A small contrastive image-text model, trained from scratch.
Training: muon at rate 0.0039, 7900 steps, batches of 256.
Data: trained on larger renderings of crowded toy scenes, 45211 training examples, 44.7 epochs.
Rows from block 3 of the text encoder, named by matrix and row number. Rows with one number belong to one attention dimension. Each number is 500 + 25 x the weight over the matrix's rms, rounded and kept within 0 to 999. All counts start at 0. Numbers have three digits each.
# q: attention query, key and value (stacked) (text_encoder.blocks.3.attn.qkv.weight, 576x192, the q third), inputs 0-38
# k: attention query, key and value (stacked) (text_encoder.blocks.3.attn.qkv.weight, 576x192, the k third), inputs 0-38
q.16:557467484481514471507488542547497470487488451485500498550484464464560508534496519539495505478530532481508512493487503
q.17:545521525504475420489508517492549539518512527476483503548447556503485560535511498498497556496524499497475476450547504
q.18:485520496515495496484519494469511483499530510508499490519479484495522489488529534525495529544499508475482506502530504
q.19:486518496466488506506525486525503465503476508492498511508564492501485462488490514514546494497451514518524468523493522
q.20:511471521531486494498485520477466453526497451475538532489513518491498470492515528535506519520518498508530487467481485
q.21:471518501483499494496495515485457512497475483460507480459489481514534483492513504496504538482503500505515514522474488
q.22:507495512461468546492511471498487493474493469533538509458494455499503509479493491501524495514525496480500505523467482
q.23:521472497491507502532523490484501503528508530517530502507491465509456476475502488488500455524542503522515501471493510
q.24:503520516579513491463535448482465515499517555516494532479498492561498482462465494469510480479520477458534502529468441
q.25:457495499468526483519513470507476482496494491506485511502498534486499520509467450480474507510460467496494478516536528
q.26:455455533486505521485461470459532530475491536471437514515468538485528520486510524537514509527456523514479427532588483
q.27:508512470538500532488500498531501500511543509472475486533528520503462480523528534493495493477507493513491529496476518
q.28:478493496495453533515503489511482507475470512517540471451521508499501480492485483499470498464492494496477537456496490
q.29:488527462489541503491472538510524527526492504530500513508528480452475511495505468459503485504493526499477482496466511
q.30:547526505537486482527512549494529503500507509522503457463492522516483509531503496482502489488488482505481558505511531
q.31:476493491469536526510454503514520521495503452524479491501507494513516538519489481488477450503496501524513508517484511
q.32:511489520513508448471454505478534524506446556472494508484471490508474513479516516494517519516459505532424493503513569
q.33:557552494542435536549519526525506545483527528546483446482477526530520541525528469528500496484516522506446480454524497
q.34:463517496515508513511480501543448505518502524524472480489503480497516488461508442524524455521537532481521527530516497
q.35:503502505467499501502530523518469549521482461524525493495498484473500475481499492466508547479507490509502489498476460
q.36:509514522462492485482492448481531468533514511540489525516501505508486497497472529525461496520479459499488521508485481
q.37:507493503514482511467507519494462478505505475461529474490541445500472504457458497487469528477471511514481532491530527
q.38:504518550507506524521498517526523523475519509491488494548526489500463535440564505515487490519515468500513545514528498
q.39:500500473481466484529517510508513475493490477472525518518510490496488499528441528488478538484482511471529512475477511
q.40:452503497531482481522495463523493504469494496523497540531496515528481481497501500493511457514511480535500528479489507
q.41:459444475444547526469486511477466461512495510486543491500463481503521515564488525500490504498502506461519456525486481
q.42:503524499525511503465519523490520507508526467471486508487504561519493520511532520465517498538539494498503461531535479
q.43:463504505503496477494470452510556457498491494470483528482501503442531474492467482499490508491454485493537504477468487
q.44:512471444511506514508491507528504483522500456513460479537524504504471502527534462496548500508497493499530488498492529
q.45:516485514498493485480510476471507502447512476524493514459492508491506493508458514516522471505499555505476499528520471
q.46:528507505493529491502496501452505503523462533486514505460491521498533459512515499510482493498524484473523512499480497
q.47:510475513496537515532523511483465520474532520502519491517501497512543496524510532486506494459508499510502463489489516
q.48:478470499479472528542542463489496505565483492547465485457473529480493534493497508491511476520485500501485510517523533
q.49:552522465511498562531490521541511529477497493525492483515498520488555428433481511526545553481542483539532509510475470
q.50:498529485498516471509493484521551457515484533517508520533504526453442464493484495470508515477484478496483554506495465
q.51:465476529513492505505485527487476483486502483497537471486503501535544473496483497482469493550503503472500480509470493
q.52:521503497459560500512513516488568490505513485509511537528507483522525495502494507483485494504481479476480482493518500
q.53:470524469481492467483519505494544467474526530491503483485489495509518501506479471527474442504506502507499514491533492
q.54:481429487500490513473470499468508512481511469478524475456491515484455509527509532477502539500510469501478512531451514
q.55:529494480531496454494486492531479541472535499526479527556511527505477492509519492515509466513555486468505458465526514
q.56:481491477493503494461519509508480509540484487516562511476484465457507519519498562527546501506496523490532479521489548
q.57:540518522509470517525489500512538533524431497492465516483473511514503505527501477409490453514486502561484514496536490
q.58:516482538515500506471535483451459501519531501488511489445505440556496484500515505539515536506474531533492461494512474
q.59:499511528507473530510530542476457483487517522447485486496507567506481525484537436525482508488489536485504487480507469
q.60:488530478484544504513541502497495478519487515480477515474461486521528537531512491515484471482502494481487490500496487
q.61:505511496498526530493429500556455491486470453532500478550557456479502513481499554483511523475501519489509521520464522
q.62:448483528528508447501490499521498546486515490471504525534498487473500504511509475484478496483493491492506543471498513
q.63:530515507489463464477469459467483470472517533473488499515532478511480520503486494539492536490495508515517487486512507
q.64:499498461510485500526493465506485511505519459510466554488532518506456490475507489500452501497496484485500538504488499
q.65:492417525500437444539535520484532473506479545480489475474489501536543508541529460503487477503463475462510434509540485
q.66:451520491493491489511490496474508468458522519508533483486512502506495514495508521483503472505533469497513501505472469
q.67:488493449524494533467545517485464502481527497504527505514473525481505543547487486520515507524517479488520497464537517
q.68:499485503535516488481503519489487495526502490450526482474499494517483507478490528455512484515496498516536482509518487
q.69:515507491484478523514471545524504561546494500493506496507496493528441504522472512482493496486505543503474499489462515
q.70:498478505536531487500509491519519495483491510530506522519473457509484471471527498511501511515494480508507473511484495
q.71:541501538492528458509470492519473461497448522517445510532480532519529526457460483542503500482475456499480484570468500
q.72:508517464495472506488549522472503523490468505522493485514449511481499483514487498500539497473545483526479567486524461
q.73:491534494509507532522538505543508480498517463499571504508541487488504467504499498524515533485535492517504519506464505
q.74:516518520488532527501441467448454469555519511499499464466491498526502488472523464473532499509525557496535518475528493
q.75:493469510461525503438511459535501536481494485457465510498503552512473478515488482547542530474530519535485490474546532
q.76:521532520515513474471510470519486513489511539504495500491500471462535485483529530482456483475435519475499516500502505
q.77:495517519499544488542454514528552505488486493504520471484523467450502542506520517493464497505482526497524472488482527
q.78:503513525460473521504492504455476503483487490498474505520511494462533496500494517488453529511506536530454495510503502
q.79:487487487504476530484500513498548507513531471519497529524527491505500502502483515496528484535451477462479516494484508
q.80:478487525466485486504546500496511502498487514500492496537485487494507486486486474488493480489473506520504501555508537
q.81:534518473524541497475478522480488532508444524489496484416482496505537512524483466485504471489460516508513448540500483
q.82:463516462545439538505508551507506472490523523547524506529511493533504517534486481509548473483468497491504504516502472
q.83:575515488446501488511535505499423541490504547499465473481537520537523542539488546486505499489519511518548523433479517
q.84:484529493490451485512541527515514512542506536500495491532491473470491509475496514546482514523518488490444498488483488
q.85:490500491515486480485523499503531506515465503459488513497502482455469486473492540507498509520459502453518499477488483
k.16:492467491492484488523516482500514514473495539502506512442464482498440498493492498493460515498464487525504493489502523
k.17:499494475555537453494524513491498505507493533524472512505476500484585507518503488449511449502492544497499479467500497
k.18:554503509520502458510501511450535532519507503507509522513571503508512471481512531456520530511494510538496535489492479
k.19:542549545493519537481482526506482512485494532493478522517495541460464491500498469517490523488519469460484556477518483
k.20:508468453472496529486496498513529532518511503485515488500491501496507482501488495513486522513483485484489522502492491
k.21:493505544496496514499491492503472496462538504531488496511540455514470517489491495530475471494481519505534460491512526
k.22:446487533497542513497487552537464495509450461482469480461472521467504476545495512501515499509529505496477449519518496
k.23:475524471538475477481505539505506511509527524498461488508481526501513523516481497514559476463466471492498491531488504
k.24:513504553446526495510461510529499492547498471495500461497494532537539496485485507514497523531513518503436493548485516
k.25:484487536485489516509503458492529475512494472494515490480529490519480498502518496475492471478520536508520479529497495
k.26:475505444454481519574491467459454536498507480524527532522509526467474472478503485534513466531455483483496507471525479
k.27:525459471500502500455507520532525457492491480466517506484494456508474534458521484534483528477536474516540525509458500
k.28:501528491523491504460479481537511480524470485537508445517490483536499503516530510473498525539541490491513484463509464
k.29:482522523493463506503537459484480490475509484495501515505511468534527501536517573520501448490432479497535511519511526
k.30:471505522540527463549521535468545498486499493473521519541486493491520503531520480499515499502504527499507499462490512
k.31:544485438493474531476500463483461476475517528493513515496492519479488526449450471484478552472563498494474519536507499
k.32:506487477522514481474468507524527503483463469504511509544509520477473461508499499504544513505494500527453521456495497
k.33:504509503570499474521516552476499494496508511455470497524475597520506536468523482469556482508466484489500519524467518
k.34:494502512455508517508476512490495487509519517478487509488472522497494509445512488491462491509512495505499473498527523
k.35:490529519540461457506505465464510510503494492496498519504541456554496493541491506487538538469475458566489526507511506
k.36:523519465485501541497482492465489549481455482467496495496526528492490523501509483485508480477452487528508482489508495
k.37:502494506477523470495496485515519512505503513521555515449516483477499543574471491472526485484537497525441497503486518
k.38:525467511453492496481499521531502462549481519491476493476465448526556492492451464530471515514504527487512536480515487
k.39:530491495517512473488526479480483517505515494468535511521508471493516521520500497505494463473499500485492481546494534
k.40:431488505475518554465479479509470519482539482537480468514481465509479465503488485504528523531489492471470488473525534
k.41:521529510533488516464509508450480532468527480502514481494496519512506503415534549564491497485512486496517505497495469
k.42:511518500524480524520514483526501504497546542487436470488461540439497488503479544483407496522453502462548466535520500
k.43:519529500530493521510504542504523493506480494493507532510506563490518496492533479500490501530495522471561481527483514
k.44:491484487467533475558506531518550476491443492531518494493498495535502465528471543546487488494498499510544532531463468
k.45:452484500493477493520512495540501471522498527521488473563534484452504502517513463501519524481545502503516534484483490
k.46:511480503470482529475501521514471517496519491535525491486516447523481513487504541484531489500509499495451462495511459
k.47:489500502488518478520504438496473452512513483517497551455489466507483494504506495473434508518546563487488504455520491
k.48:501512513504493494528529509468489462474534484458488454529499505472468515530507482533534538501531496510495515490511476
k.49:526490516485463517523483548532544503483490510508468490460471450504494505517519497504534460449484494456500513516483497
k.50:479483519535518477482495495510475517507466495497482501528480467517523505502472499502475520510479473496454451510496506
k.51:536471466467528515490536492477476553515503510492472544508527524525516499428512529534466482477509510519492462530470519
k.52:480491464536477502487488528475478541499502491508510490523526515467516465511494515513539520535473477503533476542502482
k.53:528496492512519526485521492470491509466494465515466467455494511438512498503510509508516474499507549515531478502502528
k.54:478511514523501447495470482504454484510531543477504515528486538501488506499503488504483489452491536512518566458499515
k.55:499496551466508500516539527491534496529507523521501531485528481495477502494464516500478504530532446537509523504470463
k.56:495484490468547527493487511503515478523507455506478473462528495488514439494479473479507502487494462495522542481511481
k.57:473467437496544490511508482488469447515495462503525534532504484528514507522494489525518495485504502489484465468575514
k.58:512514535504487500516513502533524471496517503484547512488472514553522529542527501446442472517455522497484493482526537
k.59:489529519506480545457517516500499470472462495539535485482479531504453496482502486487540501524511501504510507501497525
k.60:500509496513469505520471510514483542482506500483497541491460487480524527478513517513481517512514519525493483496521495
k.61:507521457504510446517466493516529497503516498526504493517522453510466502489509510468502530515476500464481489484504508
k.62:478508525476452478485475458506522505498514510516510471521499523519481506504514516492473517491516525483514514480461452
k.63:516515504501498525486510442505529522518451552464515498490515529503534488495482471500497480512505476497481524548479504
k.64:486474516523478537526516480462482475527468535483508467492515478485518434481456477497536499569454523493526508482466518
k.65:498498475503530506496509540508480526480463487485522533510530521511511523498497530429492510523505495506513441530567496
k.66:483498467499509530538474529454493494461531489511485517463464543517482521524526482516550526494529481546475506490496456
k.67:488483491446508487538447454519498499549524457523437521497478496575431488497538476481509534499492515466460510466485541
k.68:514506459508481506464535516529506473463519471505511531528539490459559528468468510545446539498505486494460469491486490
k.69:464471486536454512515538479473502469527477472494536521527500503481512512517449498509529482479509535506477441562544473
k.70:520534538453546545479489492495488505496489518508535522541539504492474522535515528490504510507531518447515503489466512
k.71:459510525546497511507532555484504543484533504540485509465518524528472482502527480452497488511538481492538523515495510
k.72:501530505442542486491514497497490510500453558466476455493499509433508505528505489526472510456482497517443491481463499
k.73:479480500464495478481502487504503562470472503513498508502461505470482509524506494551458504489485483506516466463494511
k.74:498508508481501493514486512525567499485511494502462485488532488457433478451469505506505524446516485542473514467488503
k.75:499524525551480472539492491520502440504512524539547478458484455491517521514490508511501486522517496495532535523519505
k.76:513473527512478477473508474500508469546500488471483524497458528502535474550525526511492454503470503507508495509537511
k.77:520513488530460515478485488504494526516508477496488470542480486534497497459501522481547500491526469469492548520472491
k.78:552497480486512494488473504507514511514525540501505499483506474532518524481475456498539515503480523505550540508510511
k.79:533502511530524456478505501516462502466505490475517480513501496533552484476547528496440422514477505501531511510508475
k.80:483494493507491513524480510462474514513550487434514508457456498504506502494516559485520465530515449504500472466535522
k.81:504499480525485526472519456506529509481519514462451487516500549534518443509472529496485500498516483481485468484525469
k.82:478484500516505449507497542490503511468490480506534525466500469442493531501488501483497482502493412514490493478516508
k.83:501516546526540491493493480504497482500480536501500452486559461441525526511497498484485500515506527492521530480475445
k.84:517483498479501486521526474505490506527499484490485487518516527567494489433519510523518519511475507498511516522512503
k.85:532426490476532479527506486519461495524488523522495502480491532538535467501522475479520508454530505532506516537501522